From a checkpoint of a small text-conditioned spectrogram diffusion model.
Model: 7.93M parameters, log mel input, arch dit, text encoder layers 6, text encoder norm layernorm, text encoder activation gelu, norm layernorm, patch size [16, 4], layers 8, width 192.
Rows from block 4 of the denoiser of a small text-conditioned spectrogram diffusion model, named by matrix and row number. Rows with one number belong to one neuron. Each number is 50 + 10 x the weight over its row's rms, rounded and kept within 0 to 99. All counts start at 0. After the name is the row's rms in percent of the matrix's.
After each neuron's rows are labels from the 100 clips, of 14976 (inputs lightly noised), where the neuron reaches its highest value: "top examples" is what is common among them. Only what is clearly more common there than usual is listed. The data: struck, bounced, scraped and rolled objects made by modal synthesis.
# fc1: MLP up (model.blocks.4.mlp.fc1.weight, 576x192), inputs 64-127
# fc2: MLP down (model.blocks.4.mlp.fc2.weight, 192x576, transposed), outputs 64-127

fc1.412 094:56 50 33 50 45 49 46 38 50 47 50 50 51 51 46 50 50 53 50 49 50 41 46 63 43 62 52 62 50 49 40 50 61 52 47 56 52 34 50 53 49 61 33 52 58 75 47 35 50 43 50 47 50 35 57 18 51 50 69 48 51 64 71 52
fc2.412 072:55 51 50 51 50 51 44 41 51 48 50 49 49 51 50 50 49 49 49 50 53 50 50 40 48 47 50 60 47 49 52 48 49 46 49 49 50 28 50 51 50 41 23 56 50 65 49 49 49 35 51 41 50 46 51 82 50 51 83 56 52 55 55 47
top examples: pink noise

fc1.139 110:58 50 56 46 36 60 40 57 47 50 50 51 49 50 68 51 45 41 52 50 50 57 50 81 50 62 56 54 55 55 37 16 42 63 45 51 48 50 47 50 49 50 33 52 25 33 49 50 48 64 50 49 51 47 48 43 51 50 28 57 50 94 50 48
fc2.139 097:61 50 54 51 54 50 26 53 50 49 50 46 48 49 50 49 50 36 48 49 50 57 48 16 55 29 51 64 50 50 76 83 29 80 52 50 49 42 50 50 50 41 29 51 40 42 50 49 50 72 50 46 49 50 61 53 50 49 36 47 50 44 48 38
top examples: material: steel; white noise

fc1.110 144:49 41 50 50 53 38 50 50 54 57 49 51 50 50 46 48 49 51 54 50 50 50 50 50 51 50 43 51 61 99 51 50 49 50 51 54 50 48 50 49 49 49 49 50 51 50 55 50 50 48 50 50 52 50 50 51 51 49 49 50 46 49 49 50
fc2.110 144:50 60 51 50 50 49 52 51 50 51 50 50 48 50 48 40 50 51 60 51 53 51 50 52 50 51 50 49 47 99 50 51 50 53 52 50 51 48 52 49 53 46 50 50 50 48 50 48 47 50 49 50 52 45 50 50 50 50 50 50 53 54 51 50
top examples: size: small; steel-like damping

fc1.495 091:52 50 49 47 53 37 50 49 55 49 94 50 58 51 50 40 50 50 70 50 51 51 63 50 51 50 61 52 48 40 53 49 50 50 56 56 50 48 45 26 49 50 50 47 44 50 73 50 49 49 50 50 48 49 53 49 79 52 50 50 50 43 49 50
fc2.495 111:49 60 42 52 53 50 51 50 53 50 53 49 52 50 55 44 50 50 63 50 46 50 80 53 42 50 42 50 76 51 50 50 47 51 50 64 51 50 51 50 23 50 48 50 52 51 43 43 30 49 48 49 50 50 50 49 52 45 52 51 47 50 49 54
top examples: one hit

fc1.244 080:49 49 57 76 54 49 44 51 40 50 50 50 51 51 54 52 57 55 50 50 50 47 46 54 56 51 55 49 45 51 51 45 47 46 00 19 59 52 34 56 66 50 49 48 53 50 52 50 48 48 63 50 50 44 52 50 54 50 45 51 50 51 58 61
fc2.244 093:54 50 43 53 28 50 50 46 50 50 50 51 50 52 44 50 47 47 60 49 51 53 55 50 51 48 49 49 68 50 47 48 50 50 99 50 53 49 63 40 69 51 49 47 59 50 47 50 50 49 50 57 54 50 52 49 43 49 54 50 50 52 52 49
top examples: one hit

fc1.224 007:50 50 50 50 50 50 50 50 50 50 50 50 50 50 50 50 50 50 50 50 50 50 50 50 50 50 00 50 50 50 50 50 50 50 50 50 50 50 50 50 51 50 50 49 50 50 50 50 50 50 50 50 50 50 50 50 51 50 50 50 50 50 50 50
fc2.224 022:50 50 50 50 50 50 50 50 50 50 50 50 50 50 50 50 50 50 50 50 50 50 50 50 50 50 99 50 50 50 50 50 50 50 50 50 50 50 50 50 50 50 50 50 50 50 50 50 50 50 50 50 50 50 50 50 50 50 50 50 50 50 50 50
top examples: one hit

fc1.10 106:41 50 48 50 36 51 78 28 54 49 49 44 49 51 65 53 23 86 50 25 47 62 53 59 55 63 53 51 51 50 81 50 46 50 50 50 50 83 50 50 51 10 49 51 53 67 48 36 52 47 50 41 50 62 42 56 50 50 25 34 49 53 41 50
fc2.10 084:42 51 50 52 59 50 71 48 55 50 49 50 49 53 45 51 62 80 50 62 60 55 46 36 50 17 50 60 50 50 22 52 50 52 52 50 50 99 50 50 50 38 56 46 50 72 52 38 50 39 50 71 50 66 50 51 49 25 32 50 50 58 52 53
top examples: steel-like damping; text has "noise"

fc1.147 122:48 50 54 48 34 51 52 50 50 50 50 50 50 50 38 45 49 56 50 47 50 61 53 37 46 54 50 65 50 42 68 80 35 24 49 51 71 49 49 51 51 64 48 57 60 69 50 27 51 77 53 69 49 51 30 46 50 50 59 56 48 47 53 55
fc2.147 099:48 50 53 51 50 49 50 56 49 51 50 50 51 52 61 51 64 66 51 71 51 76 48 51 40 46 50 60 50 50 45 22 36 15 50 50 29 42 51 53 49 61 60 55 70 73 50 44 51 93 51 27 50 45 18 53 48 51 58 49 50 59 52 54
top examples: white noise

fc1.214 071:53 58 52 51 51 52 42 50 48 67 46 47 49 50 49 51 40 50 50 49 52 43 68 50 50 53 51 50 37 50 39 50 50 49 62 55 49 54 51 26 37 50 45 50 48 48 99 33 49 54 50 47 50 54 50 49 55 52 46 57 27 42 53 50
fc2.214 090:49 45 45 46 53 49 50 50 50 67 99 53 65 52 45 60 44 41 49 52 54 49 52 50 52 52 49 52 50 43 51 51 50 50 55 46 52 49 50 41 30 47 47 48 45 49 63 32 50 50 50 49 56 47 51 52 50 51 45 55 65 65 52 50
top examples: large; membrane

fc1.30 082:55 49 50 43 50 45 43 47 05 47 31 40 50 51 50 50 41 48 45 57 50 50 44 46 41 72 72 50 51 53 50 51 49 50 57 51 50 46 49 68 50 50 55 50 28 49 50 50 51 47 51 48 44 50 50 50 59 50 52 50 74 53 52 50
fc2.30 095:49 50 38 50 54 54 48 71 51 99 49 44 39 50 68 44 61 69 52 50 48 42 54 47 38 50 61 43 50 47 50 44 51 49 43 46 39 42 21 48 40 39 49 53 54 52 53 47 74 51 50 51 42 49 50 50 50 51 45 49 68 31 50 50
top examples: medium; bouncing

fc1.6 140:49 44 71 51 45 50 41 49 44 36 49 51 46 49 83 49 72 45 53 49 50 65 49 39 68 50 60 59 53 49 62 49 55 75 50 50 65 50 46 52 50 48 50 49 50 43 54 50 55 27 50 44 51 36 50 48 49 51 54 43 53 24 48 51
fc2.6 148:47 42 50 50 52 50 50 55 50 45 51 50 55 50 22 61 49 43 50 52 48 50 59 50 62 63 47 50 49 50 37 48 61 60 50 51 44 52 50 46 50 27 47 51 51 47 50 50 60 35 50 49 50 52 51 47 54 51 50 50 37 65 50 53
top examples: pink noise; white noise

fc1.287 118:44 52 51 45 39 61 72 51 53 50 50 48 50 50 62 50 50 66 52 45 50 59 49 38 25 46 51 50 53 52 50 32 66 17 45 49 51 47 50 50 51 76 40 37 48 59 50 46 50 36 50 36 49 46 23 65 50 50 13 74 53 68 51 46
fc2.287 090:33 50 49 50 50 50 62 56 50 48 49 56 50 49 56 53 48 67 49 66 51 70 49 65 33 64 50 53 50 51 50 62 65 09 51 51 33 46 50 50 49 74 37 37 39 63 50 49 50 33 49 66 50 61 28 40 50 49 22 38 50 84 50 40
top examples: white noise

fc1.435 115:32 51 28 50 37 50 62 61 51 48 51 48 50 24 36 47 38 51 51 58 50 57 58 33 53 33 50 62 50 47 48 57 61 46 48 50 45 51 50 51 50 39 77 50 52 47 49 33 56 43 51 67 50 26 71 29 50 50 25 70 48 39 54 50
fc2.435 087:23 49 48 50 52 49 50 31 50 51 50 50 54 41 52 54 65 58 49 42 53 68 41 83 44 71 50 61 50 50 48 42 60 42 48 47 53 49 52 50 49 32 80 52 58 49 46 51 50 34 50 36 47 32 88 71 50 54 25 30 50 68 50 50
top examples: steel-like damping

fc1.101 059:50 50 50 50 50 50 50 50 50 50 50 50 50 50 50 50 50 50 50 50 50 49 50 50 50 50 50 50 50 50 50 50 50 50 50 50 50 50 50 50 50 50 50 50 50 50 50 50 50 50 50 50 50 50 50 49 50 50 50 49 50 50 50 50
fc2.101 063:50 50 50 50 50 50 50 50 52 50 51 50 50 50 50 50 50 50 51 50 50 50 50 50 50 50 50 50 50 50 50 50 50 50 51 50 50 50 50 50 50 50 50 50 50 50 50 50 49 50 49 50 51 50 50 50 52 50 50 50 50 50 50 50
top examples: pink noise

fc1.506 091:51 54 50 55 48 48 50 49 54 50 49 51 51 00 44 49 50 54 37 42 51 50 31 54 44 51 58 52 49 48 61 39 54 57 22 50 53 49 42 41 48 61 56 50 32 48 50 50 36 45 50 51 47 45 52 49 50 47 67 52 50 48 48 47
fc2.506 185:51 50 32 50 45 50 50 51 41 53 55 50 57 99 56 45 60 44 50 23 45 49 52 48 54 34 50 57 50 49 70 47 58 46 49 51 75 49 46 49 48 53 56 51 38 54 50 47 54 58 50 45 50 62 42 50 50 50 14 49 50 49 68 68
top examples: medium; steel-like damping

fc1.112 116:38 51 12 50 48 50 48 50 51 50 50 50 50 99 47 48 46 42 50 58 50 41 50 85 50 42 51 49 50 50 47 42 50 55 49 50 48 41 50 49 50 58 52 49 50 52 50 51 50 56 50 38 50 28 37 45 50 50 55 50 48 52 47 46
fc2.112 080:49 47 50 49 51 50 51 42 50 50 50 50 52 99 48 50 41 49 50 40 50 50 50 21 48 56 49 51 50 50 47 44 46 60 50 48 50 34 50 50 49 52 50 52 51 50 50 49 51 44 52 57 50 48 41 50 51 48 75 48 50 57 37 50
top examples: steel-like damping

fc1.164 092:50 50 51 49 50 50 50 48 54 51 47 50 48 49 51 50 50 51 60 50 51 51 50 50 51 51 55 50 82 51 50 46 52 50 50 46 48 50 22 83 49 49 51 50 47 50 62 50 50 50 50 53 48 44 50 50 52 51 52 50 31 50 50 48
fc2.164 098:50 52 41 25 46 50 50 49 45 36 50 62 50 50 49 41 48 51 53 50 41 48 01 50 49 49 29 49 51 50 50 50 50 51 63 59 50 50 45 48 29 48 50 48 50 53 71 59 50 51 52 50 79 47 51 50 50 50 47 50 79 54 52 50
top examples: one hit

fc1.221 080:51 46 50 39 34 53 51 48 48 50 54 48 36 49 50 52 51 50 27 48 50 49 47 51 50 50 55 48 64 35 50 50 50 50 18 27 49 52 51 49 52 50 51 50 39 49 52 50 47 48 35 50 08 50 50 54 50 50 49 49 50 47 50 50
fc2.221 107:51 73 54 43 72 51 51 50 51 34 50 50 44 49 46 50 53 50 50 49 47 50 97 50 50 50 46 50 55 48 49 51 51 50 66 52 49 51 53 90 69 50 51 51 50 49 53 75 43 52 53 51 51 50 50 50 55 47 50 50 50 50 55 48
top examples: clipping; text has "clipped"; steel-like damping

fc1.262 098:75 52 62 49 49 51 47 25 29 44 50 54 50 48 60 48 43 57 52 72 50 22 49 50 50 60 60 30 50 50 57 70 44 40 52 54 48 58 50 50 50 47 73 55 54 64 51 42 50 81 53 59 50 40 44 34 51 39 29 57 54 53 58 55
fc2.262 080:81 53 50 50 46 48 50 63 37 47 50 43 50 50 45 51 45 51 50 24 53 29 50 51 57 49 43 34 51 50 38 20 34 50 50 52 48 56 50 51 50 41 69 50 59 52 53 47 50 82 50 47 49 33 35 64 51 34 27 50 54 51 51 48
top examples: size: small; steel-like damping

fc1.166 088:50 50 58 50 53 51 58 46 45 49 51 51 49 53 41 50 73 50 49 47 50 45 59 59 45 53 50 69 49 52 76 45 47 63 51 50 49 25 49 51 53 30 45 70 75 70 50 39 45 27 50 58 51 41 26 49 53 50 36 63 48 71 19 53
fc2.166 096:50 50 77 50 35 50 52 50 50 50 51 50 52 50 51 50 52 48 50 51 50 50 47 23 51 49 50 54 50 49 46 50 40 50 50 50 45 17 50 50 51 31 50 61 49 65 52 33 50 31 50 26 50 43 20 50 50 52 41 36 50 50 23 35
top examples: scraping

fc1.43 054:50 50 50 50 50 50 50 50 50 50 50 50 50 50 50 50 50 50 50 50 50 49 50 50 50 50 50 50 50 50 50 50 50 50 50 50 50 50 50 50 50 50 50 50 50 50 50 50 50 50 50 50 50 50 50 49 50 50 50 50 50 50 50 50
fc2.43 057:50 50 50 50 50 50 50 50 51 50 51 50 50 50 50 50 50 50 51 50 50 50 50 50 50 50 50 50 50 50 50 50 50 50 50 50 50 50 50 50 50 50 50 50 50 50 50 50 50 50 49 50 51 50 50 50 51 50 50 50 50 50 50 50
top examples: pink noise; action: rolling

fc1.16 107:38 52 38 50 47 52 54 42 44 48 50 50 46 77 52 51 77 30 50 51 53 47 52 58 53 54 50 77 50 46 67 21 51 51 52 49 59 34 38 50 50 51 74 45 56 65 49 12 56 76 50 44 50 49 48 64 50 50 50 49 48 50 51 45
fc2.16 070:33 42 64 50 50 51 50 51 46 52 50 55 48 51 49 49 26 25 40 52 52 46 39 47 65 46 50 70 50 49 33 70 55 56 49 50 37 38 48 50 50 46 65 56 55 56 48 07 51 82 51 65 51 47 50 37 54 49 51 50 49 57 49 49
top examples: medium

fc1.402 121:53 52 11 46 41 50 48 51 52 50 49 52 46 60 52 50 25 44 47 78 50 61 48 56 47 47 50 66 50 49 48 49 41 14 50 50 53 45 49 49 49 45 46 38 50 35 51 43 64 48 50 50 52 46 45 50 50 51 54 71 53 50 30 46
fc2.402 109:56 50 40 51 50 49 50 50 50 46 49 49 50 98 48 49 62 43 52 46 50 53 50 50 53 74 50 61 48 49 49 50 41 12 50 50 30 57 50 50 51 50 48 47 62 31 49 48 51 44 50 52 51 41 49 52 50 50 69 40 48 50 30 49
top examples: pink noise

fc1.47 098:56 50 50 53 36 50 58 50 61 50 50 49 58 04 50 32 70 56 51 49 50 50 46 50 43 55 50 61 40 24 50 51 40 44 54 49 49 50 54 51 40 52 33 55 54 44 46 65 46 62 60 40 48 51 46 47 50 50 35 49 51 49 56 45
fc2.47 081:59 49 70 50 50 54 51 52 51 50 50 48 58 46 35 50 36 56 50 53 50 59 50 47 49 36 53 52 61 52 72 48 46 50 50 50 50 51 50 51 50 51 47 50 50 46 53 51 43 59 49 55 45 35 43 54 50 51 39 50 52 48 66 50
top examples: steel-like damping

fc1.264 005:50 50 50 50 50 50 50 50 50 50 50 50 50 50 50 50 50 50 50 50 50 50 50 50 50 50 00 50 50 50 50 50 50 50 50 50 50 50 50 50 51 50 50 49 50 50 50 50 50 50 50 50 50 50 50 50 50 50 50 50 50 50 50 50
fc2.264 021:50 50 50 50 50 50 50 50 50 50 50 50 50 50 50 50 50 50 50 50 50 50 50 50 50 50 99 50 50 50 50 50 50 50 50 50 50 50 50 50 50 50 50 50 50 50 50 50 50 50 50 50 50 50 50 50 50 50 50 50 50 50 50 50
top examples: one hit

fc1.409 072:50 58 50 51 49 49 51 51 41 65 52 49 49 50 50 51 50 50 52 50 50 51 51 50 50 50 36 51 43 55 49 51 49 51 50 50 60 51 21 29 40 50 50 50 43 52 58 16 53 50 73 53 48 49 51 49 57 52 51 50 73 50 51 50
fc2.409 076:50 44 50 50 27 50 49 50 36 59 48 48 53 59 50 50 52 50 46 50 50 50 52 49 50 51 72 50 50 40 55 47 50 50 50 51 42 52 59 99 51 50 51 50 50 50 71 15 50 50 47 50 55 51 50 53 44 50 50 49 49 50 50 50
top examples: clipping; text has "clipped"; bouncing

fc1.431 090:38 51 46 64 52 52 60 50 43 50 51 48 50 51 49 49 75 49 48 70 49 50 56 36 45 39 48 51 50 41 83 69 49 47 54 48 50 65 45 49 56 48 62 74 27 62 42 52 47 49 51 44 54 61 20 37 51 50 62 51 49 67 63 53
fc2.431 099:34 50 50 50 44 50 50 50 47 50 50 40 52 50 48 48 45 37 50 35 50 51 47 65 49 61 36 48 48 47 16 20 50 50 50 50 45 63 50 49 49 53 86 82 61 64 48 50 49 53 49 51 50 51 24 57 50 51 70 51 49 49 74 49
top examples: scraping

fc1.546 108:37 50 57 49 45 49 53 48 51 50 50 50 50 47 59 50 45 50 50 61 50 35 51 44 53 50 50 43 54 50 50 44 54 49 50 50 40 45 44 49 50 33 44 62 52 48 48 54 50 65 50 80 50 51 52 71 50 44 59 50 49 59 70 50
fc2.546 082:50 50 51 50 49 50 69 46 50 50 50 50 50 50 46 50 15 23 50 29 42 39 51 60 49 50 49 52 50 50 70 51 50 51 50 50 51 39 51 50 49 52 36 49 50 38 49 51 50 52 50 23 46 44 48 32 51 13 67 50 50 40 60 50
top examples: pink noise

fc1.143 040:50 50 50 50 50 50 50 50 50 48 48 50 50 50 50 50 50 50 49 50 50 50 50 50 50 50 48 51 50 50 50 50 50 50 50 50 50 50 50 50 52 50 50 50 50 50 50 50 50 50 37 50 50 50 50 50 48 50 50 50 51 49 50 50
fc2.143 043:50 50 50 51 50 50 50 50 50 50 50 50 50 50 50 50 50 50 50 50 50 50 50 50 50 50 51 50 50 50 50 50 50 50 50 50 50 50 50 49 50 50 50 50 50 50 50 50 50 50 50 50 51 50 50 50 50 50 50 50 50 50 50 50
top examples: scraping; rubber-like damping

fc1.320 058:50 50 50 50 50 50 50 50 50 50 50 50 50 50 50 50 50 50 50 50 50 49 50 50 50 50 50 50 50 50 50 50 50 50 50 50 50 50 50 50 50 50 50 50 50 50 50 50 50 50 50 50 50 50 50 49 50 50 50 49 50 50 50 50
fc2.320 062:50 50 50 50 50 50 50 50 51 50 51 50 50 50 50 50 50 50 51 50 50 50 50 50 50 50 50 50 50 50 50 50 50 50 51 50 50 50 50 50 50 50 50 50 50 50 50 50 49 50 49 50 51 50 50 50 52 50 50 50 50 50 50 50
top examples: pink noise

fc1.255 058:50 50 50 50 46 51 65 49 38 01 50 78 50 60 38 53 35 50 50 59 50 39 38 50 49 48 51 23 50 50 51 50 48 44 57 54 93 52 48 50 50 50 47 46 41 50 50 65 50 39 49 52 50 70 50 70 50 50 64 52 73 49 48 47
fc2.255 084:49 53 51 50 50 50 45 51 50 50 50 51 50 50 80 25 90 50 50 20 51 50 50 39 65 50 50 44 50 32 51 50 48 47 50 49 50 44 50 48 50 44 50 44 79 54 50 47 50 34 50 55 46 70 50 26 50 50 50 50 55 48 63 50
top examples: steel-like damping; shape: clamped rod

fc1.340 103:56 49 48 50 46 50 51 50 48 50 49 50 49 06 49 68 42 55 50 50 58 47 58 49 51 50 45 61 50 51 49 61 51 60 56 50 49 49 44 48 53 49 48 50 53 43 51 51 54 51 51 50 48 58 44 47 49 50 52 59 53 61 50 46
fc2.340 086:50 47 71 49 53 50 52 46 51 50 51 50 48 44 52 82 53 50 50 61 50 59 28 51 51 57 60 50 50 48 55 41 50 61 43 51 48 50 50 59 50 49 54 44 48 46 50 50 49 49 50 50 50 48 48 55 46 47 50 50 50 50 50 08
top examples: material: steel; mains hum

fc1.549 103:49 40 43 52 50 50 38 50 47 62 47 57 48 78 43 50 56 59 51 61 51 49 50 73 59 69 54 54 50 51 42 57 61 44 49 50 23 45 47 53 52 56 45 36 50 65 50 53 72 62 50 50 50 66 39 49 49 50 16 44 47 56 49 43
fc2.549 141:50 47 49 50 50 52 47 50 50 50 50 50 50 05 66 50 50 54 50 42 51 44 51 33 44 50 50 50 51 50 59 49 60 48 50 50 78 50 50 43 51 53 49 50 30 67 50 73 60 61 50 51 50 50 46 50 50 50 14 61 50 21 62 68
top examples: scraping

fc1.20 016:50 50 50 50 50 50 50 50 50 50 51 50 50 50 50 50 50 50 50 50 50 50 50 50 50 50 00 50 50 50 50 50 50 50 50 50 50 50 50 50 51 50 50 50 50 50 50 50 50 50 50 50 50 50 50 50 51 50 50 50 50 50 50 50
fc2.20 032:50 50 50 50 50 50 50 50 50 50 50 50 50 50 50 50 50 50 50 50 50 50 50 50 50 50 99 50 50 50 50 50 50 50 50 50 50 50 50 50 50 50 50 50 50 50 50 50 50 50 50 50 50 50 50 50 50 50 50 50 50 50 50 50
top examples: one hit

fc1.466 085:50 43 50 38 48 47 50 50 56 99 50 06 49 50 50 50 50 50 55 50 50 50 53 50 50 40 50 52 51 50 50 45 50 50 51 50 50 49 49 41 25 50 50 50 49 49 51 63 51 50 50 50 56 50 50 49 54 50 50 49 51 48 50 50
fc2.466 081:50 40 67 61 46 50 49 49 50 99 58 01 49 52 21 49 59 49 70 50 45 50 58 51 50 51 49 50 50 50 45 50 50 54 49 50 50 56 50 48 17 66 56 50 41 49 50 64 34 50 50 50 49 55 50 48 50 47 61 49 46 55 48 51
top examples: repeated hits

fc1.534 111:48 49 45 69 51 59 50 50 64 69 56 32 48 50 34 53 50 47 83 50 49 54 53 46 48 51 53 50 93 52 50 51 49 47 37 59 50 50 48 64 56 47 48 47 50 49 48 55 65 48 42 48 50 49 40 54 51 50 50 50 87 64 41 50
fc2.534 192:47 45 50 53 51 53 50 50 49 47 40 50 45 50 08 51 36 31 38 56 50 48 46 49 65 50 50 66 27 49 56 53 54 48 51 02 49 52 49 50 90 48 50 48 50 50 50 52 53 53 49 51 54 46 55 57 50 52 47 51 80 72 50 50
top examples: repeated hits

fc1.257 123:67 50 46 44 35 51 39 66 51 50 50 50 49 50 50 50 51 39 50 65 50 33 48 51 43 32 52 46 52 51 60 60 58 68 48 50 50 51 50 50 50 73 60 78 51 56 52 47 45 60 50 45 48 50 51 49 50 50 38 67 53 91 49 58
fc2.257 093:80 50 30 51 55 50 44 50 50 50 51 56 51 50 53 50 38 29 50 36 50 38 53 35 55 73 49 50 50 50 44 34 53 94 51 50 35 53 50 52 49 69 70 87 44 52 50 50 47 71 51 48 50 52 58 46 53 50 50 49 51 33 43 57
top examples: large; steel-like damping

fc1.371 094:51 59 48 51 49 52 50 50 64 50 50 51 42 50 59 32 50 49 28 49 48 49 76 51 48 53 43 51 78 50 49 49 50 50 38 49 51 52 50 47 00 50 49 50 56 50 48 50 50 50 55 52 38 49 50 50 63 51 48 51 46 49 50 50
fc2.371 105:49 49 49 49 49 52 49 50 51 45 50 45 50 51 51 47 49 50 48 50 50 50 39 50 48 49 35 50 47 48 50 51 51 51 51 88 50 50 54 54 13 50 50 50 52 51 26 36 52 50 50 53 49 50 50 50 52 49 49 51 40 48 51 50
top examples: clipping; text has "clipped"

fc1.386 039:50 50 50 50 50 50 50 50 50 48 48 50 50 50 50 50 50 50 49 50 50 50 50 50 50 50 49 51 50 50 50 50 50 50 50 50 50 50 50 50 52 50 50 50 50 50 50 50 50 50 38 50 50 50 50 50 48 50 50 50 51 49 50 50
fc2.386 043:50 50 50 51 50 50 50 50 50 50 50 50 50 50 50 50 50 50 50 50 50 50 50 50 50 50 51 50 50 50 50 50 50 50 50 50 50 50 50 49 50 50 50 50 50 50 50 50 50 50 50 50 51 50 50 50 50 50 50 50 50 50 50 50
top examples: scraping; rubber-like damping

fc1.562 097:51 49 51 51 42 47 51 50 57 46 35 50 60 54 44 50 56 50 52 50 48 51 92 52 53 52 43 50 65 50 50 50 52 49 36 33 50 50 78 66 54 56 50 48 47 50 64 50 49 49 37 49 48 50 50 53 49 52 48 49 63 48 50 51
fc2.562 106:50 50 49 50 54 51 50 51 40 32 49 23 48 49 49 50 49 50 61 50 50 49 23 50 51 49 39 50 54 45 55 50 50 50 73 31 48 49 46 51 44 50 51 50 50 50 55 50 42 50 50 50 38 49 50 50 44 51 51 49 51 56 52 49
top examples: clipping; text has "clipped"; steel-like damping

fc1.309 109:49 25 50 66 48 05 48 50 64 58 32 49 72 49 51 50 51 51 51 50 53 47 55 51 55 53 55 47 69 50 49 50 50 50 46 51 48 51 36 80 56 49 48 50 50 51 48 51 59 50 35 51 51 50 49 52 36 48 46 54 46 46 50 49
fc2.309 142:50 52 51 65 52 50 50 51 66 61 39 58 25 53 49 52 52 49 58 50 51 50 47 51 54 50 50 49 45 54 51 50 48 50 59 46 49 48 61 28 50 45 49 49 48 50 46 50 57 50 48 50 55 52 51 50 39 49 51 50 51 56 51 50
top examples: clipping; text has "clipped"; ceramic-like damping

fc1.222 079:49 48 50 51 72 54 52 52 31 93 39 55 47 50 46 57 45 51 53 50 66 50 36 51 45 45 49 50 51 51 49 50 48 50 77 41 49 50 31 46 49 47 49 52 46 52 49 57 18 50 50 49 50 50 52 50 50 52 49 51 62 52 52 48
fc2.222 161:52 90 43 50 51 56 48 45 57 98 58 53 50 50 50 53 52 49 50 50 50 52 41 64 48 52 50 53 54 54 44 47 47 50 06 50 46 50 41 50 49 59 50 47 50 46 48 51 43 53 50 59 45 59 43 50 50 52 49 50 49 35 44 51
top examples: clipping; text has "clipped"; mains hum

fc1.60 093:50 23 51 58 50 17 50 51 47 66 00 59 74 49 52 41 49 47 52 47 50 59 79 52 50 50 50 49 51 55 52 50 50 54 15 50 50 49 51 48 50 57 62 51 44 50 62 48 61 51 50 55 49 48 50 51 48 54 55 51 25 50 51 50
fc2.60 115:46 49 52 48 50 50 50 52 50 50 50 96 86 50 52 42 51 43 43 50 52 54 51 57 54 48 49 50 00 92 39 54 51 53 52 50 64 49 04 50 62 48 50 61 44 50 41 51 48 53 50 41 49 50 51 50 50 50 50 53 50 66 51 58
top examples: medium; one hit

fc1.498 039:50 99 50 50 50 50 50 50 50 54 00 50 50 50 50 50 51 50 48 50 51 50 50 50 50 50 50 50 50 50 50 50 50 50 50 50 50 50 50 50 49 50 50 50 50 50 50 50 50 50 48 50 50 50 50 50 22 50 50 50 50 50 51 50
fc2.498 031:50 36 48 73 49 48 50 50 50 50 50 50 51 50 50 50 50 50 50 50 50 50 50 50 48 50 07 50 51 50 50 50 50 50 50 50 50 50 51 50 66 50 50 50 31 50 51 50 50 50 50 50 56 50 50 50 50 50 50 50 51 50 50 50
top examples: clipping; text has "clipped"

fc1.344 080:68 50 52 50 35 50 58 30 51 50 50 49 49 27 50 49 65 51 49 51 50 51 50 50 50 49 50 66 43 50 59 51 60 50 52 39 50 54 42 46 48 32 50 75 50 49 47 92 49 42 58 50 50 52 58 69 50 52 64 58 50 27 50 44
fc2.344 079:59 49 48 50 50 50 50 69 56 50 50 54 50 45 50 43 50 49 49 55 52 26 53 52 54 50 57 49 50 49 46 47 68 41 50 53 51 71 49 51 52 28 53 86 50 50 53 53 50 43 50 50 50 46 52 34 51 49 52 40 48 68 57 40
top examples: medium; steel-like damping

fc1.209 119:52 64 47 83 51 50 45 49 51 43 51 49 24 50 53 58 50 49 48 49 50 48 44 50 57 51 50 51 53 49 50 51 50 50 38 48 49 49 48 38 49 53 50 49 50 49 51 46 48 50 38 50 59 45 48 49 09 45 48 52 29 46 50 50
fc2.209 195:50 74 50 77 51 50 50 50 45 52 53 50 51 51 50 52 50 49 87 50 50 50 50 49 51 50 52 50 52 50 51 50 50 50 43 69 52 50 50 35 59 50 50 50 50 50 60 55 49 51 50 48 78 51 50 50 02 51 51 50 59 55 49 50
top examples: white noise; thin (high-pass)